A small contrastive image-text model, trained from scratch: text encoder activation gelu, 6100 steps.
Rows from block 13 of the image encoder of a small contrastive image-text model, named by matrix and row number. Rows with one number belong to one channel. Each number is 500 + 50 x the weight over its row's rms, rounded and kept within 0 to 999. All counts start at 0. Numbers have three digits each. After the name is the row's rms in percent of the matrix's.
Before each channel's rows are labels from the 100 images, of 14848, where the channel reaches its highest value: "strongest on" is what is common among them; "peak on" is the class under the peak. Only what is clearly more common there than usual is listed. The data: pictures of board games with random positions, seen at a slant. In brackets: how many of the 100.
# convs1: grouped (16 groups) 3x3 conv (encoder.blocks.13.convs.1.weight, 192x12x3x3), inputs within the group 0-11, a 3x3 kernel for each
# convs2: expand pointwise conv (encoder.blocks.13.convs.2.weight, 384x192x1x1, transposed), outputs 0-191

strongest on: nearly empty (60); discs in an upright rack (45)
peak on: board (89)
convs1.106 090:475498510488414539557450478494525514481495485507491509519525549505491503504452500532624472585644553519488497526434507353503532479546501498455572479423432452475508464515440535623565490589523479520457520507484469562467499502512651564501481603468471493498610462503521603481512620521546535533480500506494486473453513543453578569
convs2.106 091:419615554492501432545484502469519578603530403472524550499454471530485442516435471510476446498449532501559511584533484410556479457471509450518559570513467496446537508559397508469506587491453446527544426526599499478541532484510578428554468561490473480450567481585484521551560612598537457479442473489532505516511521538468464561551543571524488524566563440465379539385536514396483537515515436542506564482481394518532558545518575511521458503496472499493610453479456436489449477548403460410552522389539503496493414490491452480491529570569433501427494523530542524552540550452475538440

strongest on: digit grid (48)
peak on: board (96)
convs1.5 088:500526502503481481484516501482536508489468407471444414498376471346502411578404512376528520498474491515492463536363580401533451402418471536446512443480477561497586592420550437462470480398497516487515472458497518491526498467516443433536577500512495496459532441399519459479504513501503470475498536511430470471498509526508462514
convs2.5 107:510517481515506586464499486532486482441463417547490545576546470502480516478515565490453494558514540545570564557591470452556488446460507486425436560528567541524584445507479555569473522564478470483567381463536503502520446516460552531509461398479501290488534494626540509521520520502499516429494501513548576492516467429545464431530496498464549537506467503580519542481516460418461515422486406501499388452503451403563489557515503576511545496596506483476581507544470511507568484556528487403444468570472492413420497546557594512549487526399478504473428469502506492493501398473556541451

strongest on: nearly full (79); discs in an upright rack (61)
peak on: piece of the first side (40)
convs1.108 083:473468514552680506486488448471514499477421447531488462506558516479481476478510557508501505502802527525486524514478507473536475503507495499476466517679534478511458459543494555588569474483444498491488516449509499514471518431527461459519550471513492527453530505505483493514477488472545630532489540450500477508500462500491474508
convs2.108 100:510505534457478550454562530570469519422523516448485532495507502662569664472507547530551468599519506557509518524498508447486552499494541460488426488522443516501532543506522531485498555519555439514497629492518536453511507538444527567559397465508613473548517584511509469524469518390643475463499451573494522434445495443438502491505465502481562485595477546439528521458579559464489372479549480544610570692485558480514502518472481595438524539510472530485637470419485454496475468529486435506407474567526518533468472500458472489481447520431444519523446510482525539502444550601520522476

strongest on: nearly full (81); discs in an upright rack (61)
peak on: piece of the first side (41)
convs1.109 091:454509463550663540471557475488446450462454450553510499504513491471461444493523539525503518508768563502505503485485529464491513479471494477511478528653472431564469457517455558488549472567441511510510507483496469518489507532496478480512548476492490483482549500512465517485462474418532659558453596427533457543489503482494500481
convs2.109 099:528479578494476560483512531631474445484441450489440481469542484608468678417528506510453481490510528522450491515405494486482526575570515460513438479579491511549553460602514502431486533518490507466545607525493438559476474445479464488547474610534552454519529561530531467454579526375606497512564421585521510408530428496413512518482438481490448463471441472452487503498505449446501494541636535567607570641461515510608547574474462540458526527486510552583520479485455449520435545499484504468505456509466468523440441482521500514500500538450515487504492579461502481448531428426495490490

strongest on: discs in an upright rack (54)
peak on: piece of the first side (27)
convs1.104 100:459493507498544505482503477480451509513534500486495472494436510497437506519477503493551454503618514484524497539491481486627590474559362519490490467454503507534510495537556518461463536494508451591485552656541479538473485480536600584475397475474450521534591644494421511522459594391497635545495512521478465446481566499508526520
convs2.104 096:543517502520451532546457543515480501556481554561496496482552508593500482475481486496668511531499620607611523517542616453552450516535453455532514561584462593529533550553510501446474402568621461580557457516451456425453461431467420541557587499467489496597523463532560501561453581562464434510509539561518522542570544408541488520517550539491554448466586504521574478449459463559484500544513486533499482522494505541543495475540494477553521581503548406554441543476554561655398460536452532488527524441477503509455465411488556511491571537475563547542465457555563443498542565385509499560

strongest on: nearly full (100); discs in an upright rack (37); discs on a green board (36)
peak on: piece of the first side (42)
convs1.137 123:470506481521500479549486526324275292494464399395405381476445476462461460462449447492497474493506477492485489508536492557548516538507568512488501549497531503489513489530476553544491539528523493488511497538541523502506522455514495520472515522508518499527464516515501495506481512564508499520479524451459490445542573571550549591
convs2.137 116:531427525546508455453521497601518522402535603415651630545629525552478517499505452374557695512456535387543641404416543525468500504510489455582596508514563559483529480427528541548464579497503546496499482483447511514395518555502551522535463456571457542523571567555500480472476530555461491543419477516502496529493503473479497516497519458398505413496472487487490510496437538495446457496555530491442498503515507454500520504473497489552435484530465488523529542532482491537476540546492531531433462441456455419557486391417520495508498517421441600501510498433505455497520480452447503499

strongest on: noughts and crosses (100); nearly empty (71)
peak on: board (97)
convs1.60 104:490513525457512503510495508509545516472464497498497489393410473529485426477616520525521500488522485505450519484418583547598475472588548512504512514539511497476478468415488456708643494535438506530515469499525539514503529465465478518496516546545519428535475590575484483432489463547485484464515584585469512440609476413536608481
convs2.60 099:549500502485422512552448537473605456550499482520449464505580499508553584344524488483511599473462440505395449570509578522536516551492452435467496416507515459453483480468534524505561408535567526652485477510519480520577533564487534552510439568487454471473451527461576574442595539486587536553461534523586558486416549478494514617553453486562467514541587553477471549623478492509489552494496592369479438555516446510513552576522466512505481549487548442556457524401583468479437522499449453527496479444558561541464477473471467471556531574556431463493520411460507520509539543452412454486

strongest on: noughts and crosses (97); nearly empty (72)
peak on: board (100)
convs1.48 133:500504465541526511507507517505444466526506567493440560479521638502441553492523447512594451374526456507474478523486527503511467477514459465585472450429498510452472495538462512542479524521474468534478433525607506404547507472424538487658560323604482520484511536517511533490593603456422573546545493523519502504534510481538523535
convs2.48 119:542537531495539446577493468510561418417480504565522493518494481376456486544515517530619502432438437557524487513444594507400478442522526466479501692526543392629513537530584565554564503457535544541532389506528482489454511510438545505535476513523504511439524507417526608534487510518554516511460592504505500531472491518519480553525488516574492481490584461499527518534515460530529528491589449426523441504549444452547471545606520583457504533484498458539602547410557443473387547521472496556522540496531521450474519482456522539568541432461596484505525601527475453501507504465503447554

strongest on: discs in an upright rack (50)
peak on: board (90)
convs1.102 100:500490496518509467503455483550507480504500478508476463522522543512486522469456485549546510498557627487549489486519517469492519518521641498483510513488501475482510504495534476587550488618550483437543451541513502615458522512522547548455562622456462461464510506504608628390582489491402567617522504444515515483461490445558549662
convs2.102 095:477554490553478490518394439531441511538482405469520569509476486478479463462494525593582473472391523507441541510413498495468527468568411668441403356459534561390482552589471518599509484480494494489485515461493463458490505474453534471410509452462492465477593514498519542531518521540576498476434525499511553589533501561567540557544528520495496472503376481512485487500464473494431509494526498534430496460510378552388544531420611463475473508561550457454580494610554431467605421560457531587448559446550520554547511479577532498499494466539626485443526493495580419462563564590462538533

strongest on: nearly full (87); first side has more (70); discs in an upright rack (64)
peak on: piece of the first side (48)
convs1.112 088:498560453574687541489587468581551538504488531493483489521536502455485511462500476491505489541719555523554477466530511519483525506476469434534435514641564482526497418503429496537541506505466492525485498463498528497493509482483443464453530515510469489527504487491461508518429545450568663563474575424537433523500473458519486512
convs2.112 096:488541452504528567586559475544495473381522550517513522588571489520488547464480490511511530579524480536483513436371504445513516488498590502493569498552515571531601504489476470554542523389600493539469596519602496520547537516466586475543481520552505520508588536560470466516492540526636500448513501546463464441516483454483461485456505583522463399531520606517529506506512502524498530483571495519628553641457510490531455544515498423523573481424492480467431466495491498472548477455563402440577425579461382540550534480552517502511505420529495436641510501529457550443504417469506547576

strongest on: discs in an upright rack (46)
peak on: piece of the first side (33)
convs1.59 130:481508510501468516492488511486537521532495450550452388505467342441570613485530482451588509513620523479537529520495504487489472514490503519629528502725562515492541472478518493471484511485524518499536484512538519500451511479470481635532539504342535491502496462487507486505430497479501621484433535477460491514512514473453506487
convs2.59 113:501561602534531441457450549569567499558575536511459511538512508510560534444480506464450536597513503528533505526478487516525482505493506471558503555633593654481607570489545546550489489450606507629502510379467514556492451460515459644501456505505608503539523621505504530582466538529416533572488546526529538610496538515560463511473592488631481498506571434500444567487529503484517480455532501511444534453507529496516475523536527522578506480495516485519500540542570466524488463495489533609600567469462533583510496503544510514523459550559549487626453548530608449625470636528459439517

strongest on: digit grid (41)
peak on: board (90)
convs1.6 104:541534462459539506491507493506458496594395470451476555517445585532416462492590536437465524419464551543453429525425516418363592533481450476456582443447476532592468541449485444413627500531549534524509503526457476536522502476566427477521519571432499475541512410507506541578525558469483519481530510480475449568421518461536547477
convs2.6 106:482510477529610399519575596395424539452543527512462504564410462573520434541451530515484401537431544484554536470452460451502488525541431571402301532434464542514477474555496412502610570511489558500538454481584474479467437415526494560338541461425433443508457505576512518523502532557482418479520469554552503442477548495515489498437467491492532484498458559604518494513458506350498399415450492566467589485505523514529560559546512483564544506507507499483574515518464530418491476556394531497530478529508513344452439524493542496511509483540456482541556482489532541487518496435483574453

strongest on: nearly full (75); discs in an upright rack (70)
peak on: board (90)
convs1.86 099:441555554515473453479540392451507453515549543464526464426543512511521514448518433513525504500486470537462472461515459507502475534487446510420474464523496544499531460574548482511500467564362493486504533380488496498562408491587477430545430508444428526550479445481509479484422539561500435494436468453570379492438337486472390572
convs2.86 098:446588573549515435496475456512524530641557534497528442469552556398533526444484441486510361556616531498530423493509469551453488456536417459479487511453534466447485441411467487528496478553484512487583444552567611482397481602526534455506502598622535380446522491511479494516520539504553571522547504480472499466523495585560502508547548596538479518517491568494516512559493458527470513471542470545448448500518524548456446544425504495476439609561449480544527447500482515507494594418433485424497464542438477286540465408491457519519516497498563566472575512567455509455481495473505468531

strongest on: discs in an upright rack (54)
peak on: piece of the first side (25)
convs1.54 107:496525482512479493453448473525535471508584448528500497490564419466612562540480455489539541573638561455541564489497492540487473495534482458539567586606484399555520474479511500488515512497484519533537528578562479578506484492527454657465474682425484491500482467490474495537389449533533606512523528455509481502464505492506451445
convs2.54 102:468497546468551532497374473560505474508535494541558524478482481458465453493445561472651533581448568456517505504507547538580456439585577506544563521450569589449490592491458503550453482511580541496604521517553484541545544543429454532501555469487472468608468533557514586601553513548589523479436554403516527550546491530585467440537526515535515551477511483549473474629510529502442478531514471581431517448585469499446426464540467537588551573539585534541587579456558458510527542470499538508507429491517593548462538419524583467595592665427591429491498630494496501507583498483507462554

strongest on: discs in an upright rack (38)
peak on: board (89)
convs1.101 097:471480465426499484521497441473522499448491440472473495527507480489422468490481518525503573557588587534539480462452520467612491518493627487470474498484456449484502506555567526540519536555502554559482486505550484613534562494473536464544409651524548496457562474535426623416546511497518599571588540443479428528461597509451524561
convs2.101 095:489541548408554457574544509512553541337501434532461431546545539532470413507491610452419443498597478490513454489443518464576518587504504442530496386471588625451544552442422517477507492513540498465512591496451535534414540514452387451455524481485490539502523563486478509574535513536497536474488539486510504569505507521512485535520557513518473438497392537450541495496512442488401455544476508483464453469469340524478518509519575410590487490558578387485518515497506606456604441481555406511486486427479593547526528499521575520446431531503500516550466507468470501500558495445527454502

strongest on: nearly empty (87); first side has more (73)
peak on: board (91)
convs1.188 103:501538488530386436491412625574517514524474516490501479522501589455455503521511477480514496502527543492550520520546444491383466425484600431484492592585453500460521423535462485603497444563472500541461452417472436476663449451578489472453517473468512497449513528480549473496442490462497459526523566349552479516552532510499498515
convs2.188 096:584518492517486464533500608575558466498494550530467511539500387435442579538528542565455431540455526451450464478423503523536556483444519520570369482549492520497488609512521481523538508419478476530504449516466560507420480473391501536529574508504559428523524561532514495487455444520502452455532491497521482484544488432529389517371459555496501577443488486577537536419444474406476494484505443539496376508473552627481508533545493487512522453544507502449530563481461395516486439506466597516492554523466506561522462467516536455579522485516564484483499475491520511535522501461551525590

strongest on: noughts and crosses (97); nearly empty (63)
peak on: board (97)
convs1.68 102:453489478497530503460480520491471502512528470520475501499477464483446481487466499504501488468499496467499480542539501565626583469632515497555584524457511473550479476626548549732633511530450467487485501551512536504452468457465453452478502468450479583492543562524504500524505479478506494570435508626469471530620550469540576474
convs2.68 146:504394516465485512532560525459610503576491478488549493535475507502488498532504501521503487542468407539493543485459505486338521574582456492536511542489536576413464495448484504487557301624504527492502485513468413452485492489518537439502458467531452498408442550443565507505528534463458470559483509512591516505531477525548526642520471411573493513458442491521490509481522565565476576541449526386546545551518508471464495496498481448522470477523587493599499447547585437380457483481470489447508460504564464495495480480491549559608515575422312539558459414488444480641503531460401485447

strongest on: nearly empty (87); digit grid (38)
peak on: board (98)
convs1.10 084:537517507504525517482452542563431540480467387460376562484436388476459423487460525491505523512489460505512418415484469410468381428434471474471433445455521519570432509461498443413484359479613529491504453521528491511578528538452455476546458529485536384465458417442471448540529488504510500520512529455446522490526471507518567466
convs2.10 109:447513577512584566502484500503555539530578497455527489452483410476459543526460494518427506424494535494436537577484521559433552527556473555361425383521441542435490502470516451419538475511501421551472574514540489479467480426464566552501565477420543478459425460548509472563490458503491512483534479617523452481474571442533537488428558538486449576422480463506443524562467468470571557533495351470420358533408504561535427615499557551440476444484511477546581498520489508501537469442480528553450546592430540313446413508595461491497571554523478530519553494552472451514532505469488439502

strongest on: nearly full (99); discs in an upright rack (75)
peak on: board (94)
convs1.140 116:470554503542562535527525523504550556568678536503566524480468443503508467473557502580431487431496529532497521515493533567579529521514562508554529658481488438413479521537537578621522558512514497515500459533524510534502480460455455446480503478540475502480483432487492474497455673489525452411449458524445418476500528475542531593
convs2.140 114:447540554466521540493541469453560457337426432572500487513471516512488523508483500544528501587597512591508486562557431594494496512479510505547427533446505422493490503616558482638441557501497529437547534494471509535474524429525585511432451500461507484447540489466484523500532583398464463516498506471494535559478436475526615505527471527703478550498572541524497553466475548459494472539507464410486465444480382472512503546533479558488520457472542449433554485485520525434478494502544544513487502436489548504382470644485548510542545530471540502481540557460453543530488450536491535477

strongest on: noughts and crosses (100); nearly empty (72)
peak on: board (99)
convs1.123 091:516532561407380553454440413436503432527486421572479500506553557466420575454497431507455611573486402482486490570480511415566522472531599450463591587520395463480536501431406493477454528520457517525495542520476478507502464467469513550506513556472490475430536473494568484500488526524427428504609510518529536527452537550521465438
convs2.123 089:484400518543436556530582510621473429518525562539469534461527454550469461521505477540524540477509570480535411433512586379507536498435525537553549620551393522598482532492430519387560560540514495473463555502501522442465442492497532554550452546495422445513391493405509500552521478538474529453576492431515475476481450466427526522456541578527492459496521535446558543529424513508495551505534461430524532462538465516533549430579481409478462490541554468498512542492376398564480593502482530519601550543451542454519570528522474489463495513548513566500482498502507552469504455511524472468

strongest on: noughts and crosses (76)
peak on: board (100)
convs1.35 094:445471503534559538541501447444552503558431466545478505531507470462403523455397587495529510614309410482407520502537544547461524485493487552464449431484512502587475408508543482537498564481532559436535408371516540566449531505540495560501484463511510430427531605467464559466517516486555512493498483508483511544465526508487540523
convs2.35 088:439581583440508501495417522513463588450566556493501526551502469457478452486435430553520510526473517493492453525555464446622524480474519435494342549505526406422433498424566543491518467609447488537519522529520432475486505481460563469581485519440451486451556580539403458512575452429465442477521524471516554463549470484501563446489491526551476540550582556547508550518480496521481510531521456447454503471477382576490459497516483537442603508479479541467463489515451375529493443521485474541515512496536540563495388372450501506463519471460531417642442512538570562404533481426474567560

strongest on: noughts and crosses (90); nearly empty (62)
peak on: board (96)
convs1.177 102:487537456427470470462442535506495490604537506469557505477546503516492516444569425527628421606632525454578442510496531488501525491516409418498506351393489509422499484460511491550510496456491448455437473465511493466502464515498443485534447485481519575473426467501443579452472456485499616508439551511442530469434482570528453566
convs2.177 098:521436557553479532537445483538541575579505513551491535482500598384597584496456493457435483597483479464481495559351421459484519456482459435300420459492529460473523437450483549442517514506491381539418490495548469403531517518414524549565498559531461488495505510464471425476547428525585448497538535472480474528503515540487418534478487449413463442461417486400453410457545555397451511559511501488489551530497480499516508563413518554474437521481512437513476481467483561518436469538456515460469460579521562513473416461455493511520393474521441478576435480586496500558416451529459504445

strongest on: digit grid (38)
peak on: board (95)
convs1.43 091:510415530426380412531370380523462496481525431538509435471447446469462476495503534433390444479395404517489505503557497499462499516469459442466554354424460480342471484502471526567482393526539518528545483434433565436553506500493506492510481514497561474484494477442516491489508502496459492487529497495480443523429482474516477497
convs2.43 115:406454440540619550489483484464474492485443527502485558489521521457544481482528529536494552375497494557410532482516500522484524500518465561468545528413460392505476460561505471454553522422466522429456388495474454564529517471464493452455516545505453589417497482490432418543456525519538511445460525431419488588475460528489483431486446448487536462564454470562479521369490451433428427536479505390453454463510313531473471426415536568462446519435478461457529438551415422488563501494573533493465493479440456449510490396458540438482502505447524502523508511480420518485467558533499554500

strongest on: nearly full (86); first side has more (78); discs in an upright rack (77)
peak on: piece of the first side (39)
convs1.19 099:508507535499596521503574465458505482536468524481437464481475537550345519540505522493478470502473460545505504518458519485532490510440500525574451571595521426476565538555442610612562490558473485465504401439523439531447479546400516653525416572509521509504469466482503516532509463526583378452530434576539524471505474523471567497
convs2.19 090:470515477537454547505569542615476549465491491507583461565552496475454494430507440564544503531549494568428525517451455532568502563596531539432443556496480445554485468548421468476548589442461430551452463521594514457574495629438528474506433590423563459483460562557485474489542532516525440524489467539477508415469487569489526419607473549516542527477477534500465677492428510407486500497528450544611524562501461481530497533557564527526480523432499498455467522552430501508492415488508444443535565409512540565556490575620502499484482489592519478478449447527536517513557472532529536474

strongest on: digit grid (42)
peak on: board (96)
convs1.50 086:490539484511552525517533457548497532513463469534471443483404419566417382518582581490421556352456550494495472552485552457463493519497482539387469419449466479471527498483507512555510475520459542449448496460442471444484458587513562411382489387439530535468498527522479491498511458480407443598436469553476544482543489523436487468
convs2.50 112:535493513545421531575401513468556483488413474498551520517492428436536422462436583428445395508464446516576450469547417489561554494429503511516490571459467408523450528464497447478571568451476501506454460513598539469439515468522535446516534540571439565420487559501387517619491506557478612472502513450375456590543551546531509421462530520533520496504500497475502584421500603476542456530523431411478454461493342526522492513506532550509501456468533516488507487440529420510520511578408519532444528539475452468476523496553486470447505457504535472530514517507429525465455480457445442521

strongest on: nearly empty (91); first side has more (74); draughts (37)
peak on: board (94)
convs1.2 072:479475496479582550523532537489415532441430499486407545490412561437409470457461434429539505460482493556481486398483432482451468435475445453519535457506521496475437456507663417432428418553468497501492531534527458541523454513520453600447522507439479427607413391484455460509542495519495549452516524438492488448514490442518528461
convs2.2 099:587451575373549581447449413515479527566563445510464498535541511462460558536498442436466487545461488446442618540497485547467497404513605465560449490458528467488474511509497517439598478526527489567540572540447425487525443509511517540510519511453491504462427471506534479500534410576581456505622520510510425531471538531481555498510449509546492480519539470349543468513517504527535459437469543501457480555464465429596367512464549604451484542492559457579525524456539589482450406525487606608504504525508535414446383649500524495476489426478531498527503467489479436583479485503521531423

strongest on: noughts and crosses (100); nearly empty (71)
peak on: board (98)
convs1.125 092:561482496583607440316582461536533481502503537458500467484470481560566462437517511515526477447496591389496441467539474463432470515534457510511497463494529470466478437558544464485505501556537528469456599479549511500485522488436584480555479469470545501452456528486528485502419471464583489508574530457416488532484607464345569537
convs2.125 092:611486521475517516588622549465466386493413456500529484493503493380533584455541421459468521500491485569426530516414551469564460539512499470573518496528428489413557477473564573443495463470612514382391541519453373444472502508519433544553510492508471505458543433486474482482497492529497537475440519568538492548504472486499446528544431395502433479467424461427486358490604484491519560512550443426463495497476540417551440483500451470554505489529466483501492498417486428432543490616593450469500482430484512494531455494464511473452530515432501531456533557452528522518525528439515487466

strongest on: nearly empty (61); digit grid (42)
peak on: board (89)
convs1.155 111:383430485531616509470531497535553461531547481447433423408416469460543547496506478527479510463552450484460489419360428502560536521562468519519482480432508452562472445549561472488538438502506515512447463580506435488502537496506455480475495492504599535477504543456487397382455537483485530474470533492479430449502615515539454367
convs2.155 095:491403513466526511482472523529546512485416425500586378541553537428482559511490463426469553482510514497528470456419447405519422510571493552657558565535556515539419474486491589419483434529484431536486596513477498590484502593524520450486484547543506515461536470525471449542518523520507550547488470504488485530523538571534536489437451540437513446525417485352464410473524557471498557554464512515493668388497444493520510447507522535457535491505459433549431508543614454506555470415577516463488439448504497501498447460499500438523445414519507487507588485458495458523458603411479418563

strongest on: noughts and crosses (83)
peak on: board (100)
convs1.175 092:547555519511536528521577463515430434522461373593487451469541562512464475535451482485496426410458455516428517496478488511474458462497508512561464543683519409579473525468486521429494499527543486478534488511463483489522515530550515442550550515422511541617488460450535439457477418470508412459560482541410486495426478617481581466
convs2.175 102:478479478538531529592525546442507487469381469425442435493465533533511543537495529585520440546491524506459472549467483467558482438442607445432422504522509499467466443500450482525467542507455494523473478450497588503472565507559487448495532480509461473486532484512520492442498576426433444496453486414429462531537536477517509489578484462426514473507521516534485520591544462575502555486564366574501454426503434483517586536412456658579537516528518557544559506490451425527433459531460541473529479508511493413435490462439508538509484510565519481488566488428518552566477535491483553458

strongest on: nearly empty (72); digit grid (50)
peak on: board (99)
convs1.180 092:502444413462437382545412542481470558533491518483529498444509507441444557594524498480518506488529478489450508504503424483464398431374603572567491511497520481507475493482446493441500566547502580541475428458425493472527457567531538508503526443464543456519460567430439454487377393418378494531491569521492531520533552510486513542
convs2.180 106:532510466467533573561496490517455475519467526460545475533602523444490548544450547522530514463496471431544443522328474441506507516501452433388386515540527536519542545473511453503501447580474523511520522567558537497470417455507474503523419487487562440523476505484451471467523531537538493448495493466557520467508537546464504527460515509532467530429469536502538546523510444540539539473465476562555621537448565425392499547527527647603581495566466541439595526515533450478577482526490531524525496470502463312549363481503563556434588491537454526514501446456491466484376518546439511518

strongest on: digit grid (40)
peak on: board (91)
convs1.38 083:591462474466459363455386442562471475506561451516446454489458488448437470499477544463415436418436392568495579555559496501489530527520494448400602351451489465384490454487472516504506480522498521498572458435478584455489468519512529553532467480491544454454503448481481472499559524500530514532487497490436402545444460494527494464
convs2.38 102:459526568548531468572478495462494489517504599490443489560429510468471483509573489533497459432544499499453440543444539573485500505449442520450532501448511418487496474531466579356474525532485597460533518599560501536525549546543491375425558565533583527405448483496446507515421531494511527506497524394468604481528481509501564447538418491488523533518495567516551525443523566537523439521426483440399432485532376526448472450482489458477509490529493555383519529494386452508587495571500527494523459578434496471482604521513446441460438573499550556497493440517445498451536538544554541476

strongest on: noughts and crosses (97); nearly empty (72); more pieces: equal (35)
peak on: board (100)
convs1.21 091:489591489481450485464453479607536516466473480479496552433460421415453468522465510513520499531467521538482485560546533519531492499486477469408615473472521507450491455525537473419533494411485470459499487543458438509494419631494516419589493415499566463476474533459498523493546485409332503510622454528455556492449445586462435455
convs2.21 089:475509579453572474543513503543545486437494565468515488474627533534436430503506434457463503462523497501517404454547533612367372464558514508473556431499465545600441535575516541452432510544554492483416508488514540508424493466450446501538498509456466516502425546528380457548452457468543461477557522482443407508482535505407492490501590459452397491524536540560520559449465414495435446476594482486488503483556424463517486436467468476529615501581607453465508460603466340551582387434517478583461465413536519523441515485595550523538522505475541485526483550404475412464516428584545463458

strongest on: nearly full (96); discs in an upright rack (36)
peak on: piece of the first side (32)
convs1.132 102:499489487545608547517525518418449387467513464408555464467493489509463484474476451368469534469505496503534514542495512491567547540491513620549557451380495402432481520533438518661542509512524498535480520556472510478438470449497527491533511507473491472513511449483528476484582473368479365406501477546564443459511540476535498517
convs2.132 098:532540447458462614489528534503517486532581571543511520555652491523512456494473474519541467513427415540586527444584542462550533455418502514563462475457434450455518550532460461508420485552436488458516589509443510438475513553447538463486454529468494559488489541497438576460533579339453513492528529527465482535497487455491478493497454543519507584595468552482580527417519568569499542515568502470602483547523403572619491560524530556526540507455548527464489453501478550491543449436460545498563526496502529477506506435456518499469565513412456535599590512567485522501484459495563472459

strongest on: nearly full (78); first side has more (75); discs in an upright rack (64)
peak on: piece of the first side (42)
convs1.115 095:482492480532528556524517500519528551429473478492536497525475419484435464504503521473558454554606507460548523474443469490425597503530428460549440544577592475449469483591455519556493504481429453535483559457425526476470483423497502364514511419577516473483436450538510381608464593412571585529440487502508441523464495487423522556
convs2.115 088:560442442526472613440515488519475608407458466545571467560568504585488533571513441470469472486461553506520424472511435524509416583429460560487413445480452495519508481490460524422522635481484585524527635424467510477536516542457525560414581493526612356479513507493491440504598598583489556509474487584525501399483520466545559461511470495610448557498587453528561527576493500570521474491594441498490401580469481524471477567501551458537504458533499464481529492445512435563591480531556562435581507508479492453581585509518547465502478562416407551528532491522493453444442455495494398493

strongest on: nearly full (69)
peak on: table (76)
convs1.28 093:459500452550527506469510463493424559535499440468379476514528449401505500470426485490377548416436389537403478472495464532617539453565423489519543527465494492452496485470451505466583466546457369478595535414436464520529460521443477501559477540479481527406516488496503511481473517460515569559471551425535599485464438519540489482
convs2.28 093:502505510445470449555557422516455500462564577504508480445587459494543529539548576401439501531537522467553368486522532526535508498581583469470499537506435458581483548579493537510595575489493500454429492552497513576458589521548615520483504480474449455461417486378423499564553459541509560492507464448488497559508525504516462463484463509492488496501400519506553493461479480512468467406523493485566446486469452585509466558452535418502454547594529584449588451416520370493435458486511470497512494602444492523545522535474416526433529481510555468491536559462501492459545466455591533469

strongest on: nearly full (75); first side has more (73); discs in an upright rack (56)
peak on: piece of the first side (38)
convs1.110 098:505489501452572575553494455561472544515521473453494493513560514479460408462492535502530475508578533477570491520515492394430513469518494490490510427582501542503479525494459522579534497510491509524537488504566530418393458590572393321558591426437464606466446452455519458492482475400477594571508528492473541458558503509463451532
convs2.110 085:531438540497534409474500522607455462465488482431482548420462525533498460500550470528403520513429471468551476574537497453485454537529545483563527442514562469532472453478475487511539605500484484497523573517502336470507434464532495502515545581490491489512493515501466513526571474504566448564514504521488534506448523505512510430475500474407525605543478523476458437543453503528547611574590410477576563585607554461530453516440473476507446544533540454463509515462492404510484453519417657563475495552544466451507522447567464450536510479386464449520492543513489442477575439445522489410